From a checkpoint of a small image classifier: widths [192, 384, 768, 1536], held-out accuracy 100%.
Rows from block 10 of a small image classifier, named by matrix and row number. Rows with one number belong to one channel. Each number is 128 + 32 x the weight over its row's rms, rounded and kept within 0 to 255. All counts start at 0. Numbers have three digits each.
After each channel's rows are labels from the 100 images, of 14976, where the channel reaches its highest value: "top examples" is what is common among them. Only what is clearly more common there than usual is listed. The data: made-up road signs on poles. In brackets: how many of the 100.
# convs1: 3x3 conv (model.blocks.10.convs.1.weight, 192x192x3x3, each kernel summed), inputs 64-127
# convs2: expand pointwise conv (model.blocks.10.convs.2.weight, 768x192x1x1, transposed), outputs 64-127

convs1.126:091127126094147115120096100141175126159128139186152148134107130103124087093120154125092119155074131098146202110156109116135123127142163121156120176134143131105180123178136147117083112166191087
convs2.126:134115141082135148179182163086120164186138056087135123128142181103151126129109104072083120147106172118120214132187177110168111121180107076143065122076092131102139163105125095136122127138114118
top examples: 30 (76); circle sign (41)

convs1.66:116215191137147129210180094148173155123160125118156181131111121113157127168133123113117134124190146159173073120130107098192071126167114112167137101070118159093210169172079158142101104107103110
convs2.66:181124143089150174152136086136113121203116174142144149122132152139156134127134120159139112136112115093112157112015175139119162108131094019188151122149150110179134093148119145118155139126143162
top examples: Z (58)

convs1.150:053097080125137131116126141170110145113068146164135074090109148076133113042108098173139134119081083156100141118147102085131115083126125146146134098146153065115123111085069148114115090142145117
convs2.150:083085135109118116095151079092120127148162248131195087115134103113119112131133143102120131171116108104108178160096145155146104125171158175125113128115140200165117146116134115128128128123145129
top examples: 30 (88)

convs1.166:162114153163142105158113136133142175139161135198123126114088201076080121120140143136104165119121166163138127146132116161096086103097115174164081121121176070143171077157139144136057094145173117
convs2.166:192123117102135149156119134149136137143183167063090101123108121112111108118135171119181141123152067130127124155062152164092109147126153131113173125082073077098147137094098143130155125171180111
top examples: 50 (58)

convs1.190:143151152152176139113109105106140133086133154113106080130142108163117092139167046128140127135141111111113170074104092061109138152132191115091086087167091135122145139084116102134094157106115073
convs2.190:152152085160135106148139137164110138023136191076135105113129143090163139097123132134100137133153143116116129128128099179105125130165174117079167124105121152102150132081070131088129136141074084
top examples: 50 (88)

convs1.147:101103115174127149142099142095106098135125134101104149122101132136127130094129110167085141122078061161141164179119102105034071094162123045099086078120102137099135115075155144073095103165162122
convs2.147:130160095098177164157149199112155141064125138081130150131122176108164131118123132149142159147129096090065137111131081127147073098096173198138168125082099106141152104096141157144154113158120067
top examples: triangle sign (80)

convs1.120:188098120170135137145148103121113125134141152123151155140134174144146116088123178096107152119108142071143123122174141063154140124130124055122135142076121112054184141177085132088111114149124143
convs2.120:183179090142141182168073078126103138059147100083168126127128093113109147127134147164094162095062042129128054125168115180116115110182121133147150104098128118111109150159137142104132131085126148
top examples: 50 (63)

convs1.164:168107112105111116153181128114157194099204071127103174145096182166129149137116092118077141084136137117132100164135120062144103147137135140145069152092105164117178112119131161141133147116146130
convs2.164:150099118149136174091121109160098099167189232087153114137119178129147134106109125156139123164131113149119135128193117143157156125149098167132122105142175160132120081197107131162131147107125071
top examples: 50 (69)

convs1.187:097081129142087101092098153164039098171113106106145137121181152148097136139049148127157128119156112185123196135140134172136118152113092033214123111105187164195118105136177155132136138158162129
convs2.187:038128125151192131138190082159127099118070148070146118129131115150184132188158125112096144066157101082208127090167102149102137145111105165116116106118133140092131133106128131112109120120147091
top examples: hexagon sign (95); T (42)

convs1.170:129091118131122121084125116120130077111120151071094147112123119148105138180090027143038099131150185140099174119142163163028085130122095088135115082131106128137097176087111136122133093119089104
convs2.170:124123111132137153133083150137157177109192080169200140155119135096098123135130127137143164174116221124116159124127140108118115114114139142135158136152153182102146062176137112139141108151101144
top examples: 20 (35); 70 (26)

convs1.71:115142124086095160170110102131107159150129103163119073065109089116099119117120228094206116131146061116116083076105127075106047201071139122142124149066110091076063135162116162110134165142202191
convs2.71:049147135153169108063124101120102146154194129084178112120123121129095089122140116121191067132107112068118158077089076204128163107125142179175141138105117094087109140116154058190144119095146099
top examples: 30 (64)

convs1.138:130076112100137061108135136089173091091082115134129132138111016137133149162132100082069144125139123192148134070145097087167189070146139091156064173110131103100130132097106039134108175148103138
convs2.138:161168148145053081139099147114122115095074187225124098149114136147155148096140146130089131131133158171121081113060110099105105125166140195157107138105143108155113117111084122125139117120132166
top examples: pentagon sign (68)

convs1.85:140163130125159152134130129131073163144075180108079150118094034115127139146091084142064156146124140173126133134085090130145128147101191134100123096124104077161129158055130069099106142153104149
convs2.85:127130095127100122127119148150133104157115100163108131121130085140113129144131089058129130159130134124104160119118125160122173149122100141128074129099135081121111095104108125145145107137154109
top examples: triangle sign (55); A (31)

convs1.118:069122130081139121107143100154093084079141144097137089148120094192130168167104127149129125092168113106172189197123093076104113070133086138075141114091108152074164163090153084090136103052101230
convs2.118:168144138123154153091121139113117118093138120125122140113134191175167108134125091082124137183080079193158188123125118089106128153196168060101086096091128129161124174115072123133141140061162158
top examples: hexagon sign (98)

convs1.161:071135176141177155099162102151096139151097146145176124137130165163119126101133190169124129152091103123187141165116168136122090178170161115176144100114111127123127195167112121092114186168110163
convs2.161:071081124142116109160124207138118174103131125145128164139130103104133130117134117121135138127125153132135167129165089074150108098148173162128157104195159118068130130124155116131152127127130122
top examples: 20 (37); 30 (26)

convs1.98:046109124097168093109118152134112127085117167114082130106106102161112125064084078154105131135114101115088138083156148066150159101125165097138118152143112122109123080092100100078113068180124133
convs2.98:153122139086127130157168153088087097149135119120074108152113118120129117098135175116138123157158128123154108139099131110101102118154169170090090153101068147150131112169118124143093157109107113
top examples: 30 (75)

convs1.69:111091091051174123120101152128138075127128119138133160170126123135098125127153083162100134153091112134145171105097053178135134085096219122106071096124127098100116147109107095074143131145054148
convs2.69:210142158118076164156145142124129099075170115197103098135135183108080101135124144113131139135108109099144137143140190142100096113147110153076147144071121090105142125169123139134101108145103167
top examples: triangle sign (93)

convs1.63:123050134070154116176083084159093113091095144109106166169160140135134157088146113144077177154123149141162110128104147165085133116124138130126105164100060111108118077142109081101126117118105155
convs2.63:194118136114114169084108140119158166132109150120121157143138132102155127091130110111120132130145141123116117142135152130069127142145169158118121108066120160158126140131066123154132116130153216
top examples: triangle sign (55); cross (41); 30 (39)

convs1.2:146182091090120109141174107121139159087128117143154100111165255107094157166052130139167148134096097103144106118067098109126075139094097128194114136150163140116070118115107151100116153113177153
convs2.2:155174126122143171129201139116123034146134099112171134136149111122063127095128137077146132114156115156126161169000092182103174099076199115135135123119107142135158138090171157161132128068100089
top examples: 30 (65); black face (35)

convs1.88:190111107095145153097168157103087109120121159125163094120081163057119161150162098161133116157086141159100207191129096160123112118112124145151225102167166122205162125072094120095131102189119165
convs2.88:112141131127197124122118121122037136127163197229140166119107025170059117138080100152176148129101163116146177108160149091144133114075190187132143120080094161144136094116127121173130140137114101
top examples: pentagon sign (66)

convs1.59:092139179156159155145145159144111081083170163090160115152136077133143190135101147130114088149099144111103141105133125096088103111114130067107124130188158107151149106125099133107095130151122139
convs2.59:122122114149062093093110146116124112145124076023096101153138185119129129127094111121033147114123125110110132092153114141142120136116144061069169131145094129068145083093060165165119133127092146
top examples: hexagon sign (82)

convs1.156:128117103187125171154126167110124137094199121179135113101076108100111115146120117107115139137118179112125127133120119111140087129101133114139175130114123076090105116140159092172111083092121205
convs2.156:166125122124142118108145137123148186084127167124120123134128126169123120124114107134115149179106116178121166124112134172128130156113146217112127105098107114111136094120137129155115112138115130
top examples: R (78); triangle sign (45)

convs1.77:151113095072162133129185164106123126099126141128153089157161177125155116185113064120084047157121118135133114104101071084138110111102162149099191126190120084167107096045119162114115119105100141
convs2.77:160153164141209158105124167096087090047176057154146094127129133138136105151111115153115090128132185184163154116056113191116134140105163177148070131168151155110109135144180136106166115110114151
top examples: 30 (52); circle sign (45)

convs1.12:104129133058129081159121162123211126121131144172162124167107226147123146164107134102103132111137148136161106102132153125122078114155144136132105113116108092121100145128098120092115180132115068
convs2.12:175106127129163137158085128115153157174074137137108142140128086105152173096141160128153134129127103099135152152101098070095129096039164156112123121119180123177115126096143134104109120166114144
top examples: 20 (46); black face (35)

convs1.18:126134095064123096114145118153075083119155113092216108152149100109084132124104163087109157143146126128141164040140139108097129129104121084155215071107128128101091120128108145096118122181122117
convs2.18:056125103109096138106128093139098109107082084192188155136121116110129094137117113174140111146138166181113060116150080140142128124140170119096088129174142117040119145110143149142121135144165121
top examples: pentagon sign (100)

convs1.4:052119120106106170151147169099121125114095147124169061111158172110098130157170140146142115113108126143116128145113166119081177159154129129191183134069197097177066096133181131128169143146044118
convs2.4:205130108161148141095118118145107133065089196114131165128161153147136110147151117131177148090140117193144160097152116126091131111066084069106136119177136087065122136157139092094125106127109114
top examples: R (47); black face (35)

convs1.67:062149105145181114172105164122102087150144116091152119215115090141152168074098076141065103125089138137156136145129072177132131124118165067126087129152147126102089139073139084147089116136127121
convs2.67:119148134117048090105099191088079174127130163124128104123124202130145150099088128110129129095117175129121100121135127088075149128091091045165097138141145134145146194109109155135109134169114218
top examples: hexagon sign (49); Z (25)

convs1.132:154079143109132087138128093156168117130156095148110077127188218076134149091122221053125101162133146091119135184129116106100157102101157160128172153151129129125122100141105160134132175124138124
convs2.132:170169144097106128112119086103137178126132137158150122126131153138167117185118115142095137094146174164131108077210156124113097117142143085158129160165157144066113107104170131107121146115111176
top examples: arrow left (68); triangle sign (60); black face (39)

convs1.157:106166154131128107061170090124117119103102103157107161136127104207110101186169114149145086133124141167178179100121114128136172138174127111119208139092110133145149159077099098162115100098179162
convs2.157:171131161077121097126117119132093137129159170240122156121133148098076120131138085123170127136144109119125022146058179113126136102112119129130084139064098128120124144127181099190134137102119141
top examples: pentagon sign (97)

convs1.182:071019119154132143133116137140137071143044124115149105179186120123135135110092117117148122112180100130114131095092168121131165061202124095133154171168175099145077094104136124153149093132188121
convs2.182:136148103113063050122150115124073152015138154122142144134128113152112134105115118146146133135140130096148142107136124095111112116142118194147128148127133061169119138077134138117125127113147172
top examples: 50 (51); triangle sign (49)

convs1.19:168091173201147095108138134112182072121117181151139218169150154100173142122201132118101141198109171132115116110156169205116164126066175147134122114137045145129117097157110118131099122129115149
convs2.19:132203107163160101131119118132108130172115107093169137127134165110142115134104135127130133129172173116160080095129115200083143144169098169080201101109142103056147139131105117068123131124144136
top examples: R (45); triangle sign (42)

convs1.162:170203183164168137178163130145121135123097127087091141103078087180155137131152060099112106125189107101141149138149145109107103176174169135115128084222149151136175150131142125069169153099045139
convs2.162:073099157143123186191117161123208142165101159177146125137144173118172138125126152097098126133138179117113122114072143169129108117151164199182115160118106106126157080124115115139159130156130083
top examples: 20 (31); A (26)

convs1.140:148142124116174196116103120100056130103121128146104121061126106139148086163099098136076100153119064097099113126123106083121129135070131129104112097144085156143121154088104139087144159133158088
convs2.140:108143107123156111166177094104135139166177121174083107129149161153195087115128162133140127201107125071154121122200140046073110144116176173152119155159150144165105122112146141195130127130143073
top examples: 30 (61); pink face (37)

convs1.6:103157167136120149087125126160093138136148116131129121131132172145076184169194192125098109110080155144123119198140119122053115158168121114129145121136123107157094102120088117098153139106044094
convs2.6:126156107121121165121170111136108133083168130114155104129129140179116121108088137114142127089152119158139167119120115060142084141185203091156082125116117103082149177090153110156160111123170151
top examples: R (54); pentagon sign (42); T (28)

convs1.135:124127071152143201121135115144093134114105120111170072153123127144107133140077105113109137157139104117118129143095142072136139075193167095121105138140190108120128064095100060194108112176131091
convs2.135:128138157132130132114149067123060127102105060125176107125110134134102132117101134159125071122155159166096140136183180057118154155186108086096058108127136131108130114144082114136112137181092096
top examples: 50 (40); bar (28)

convs1.100:144207158161127104171151087139064131165116134093185196182130130167119110131126152099075186112098107151147106176134085156144159123107166109114139111101147116107103135154099177089110110111091141
convs2.100:145156140155135169075082100138159127067125104099142089130134174126109099158122123158143130130149108134155046117204126064187102106125156129170154084155134119134116124113163078090127136143132094
top examples: hexagon sign (81); 20 (25)

convs1.48:159153131139135137104137124112105163145147135078160132132175095158147153117075130142135124128161116179126155125081166115147159170089123110176113105136216152155124138094150164136171160151104138
convs2.48:122111142108126149131128119142109116124115101151122139143131158119117115111179131088164144126144136149100105133157129090107120119094063129154102150222182135060115167115121102151155126131128140
top examples: triangle sign (85); star (34)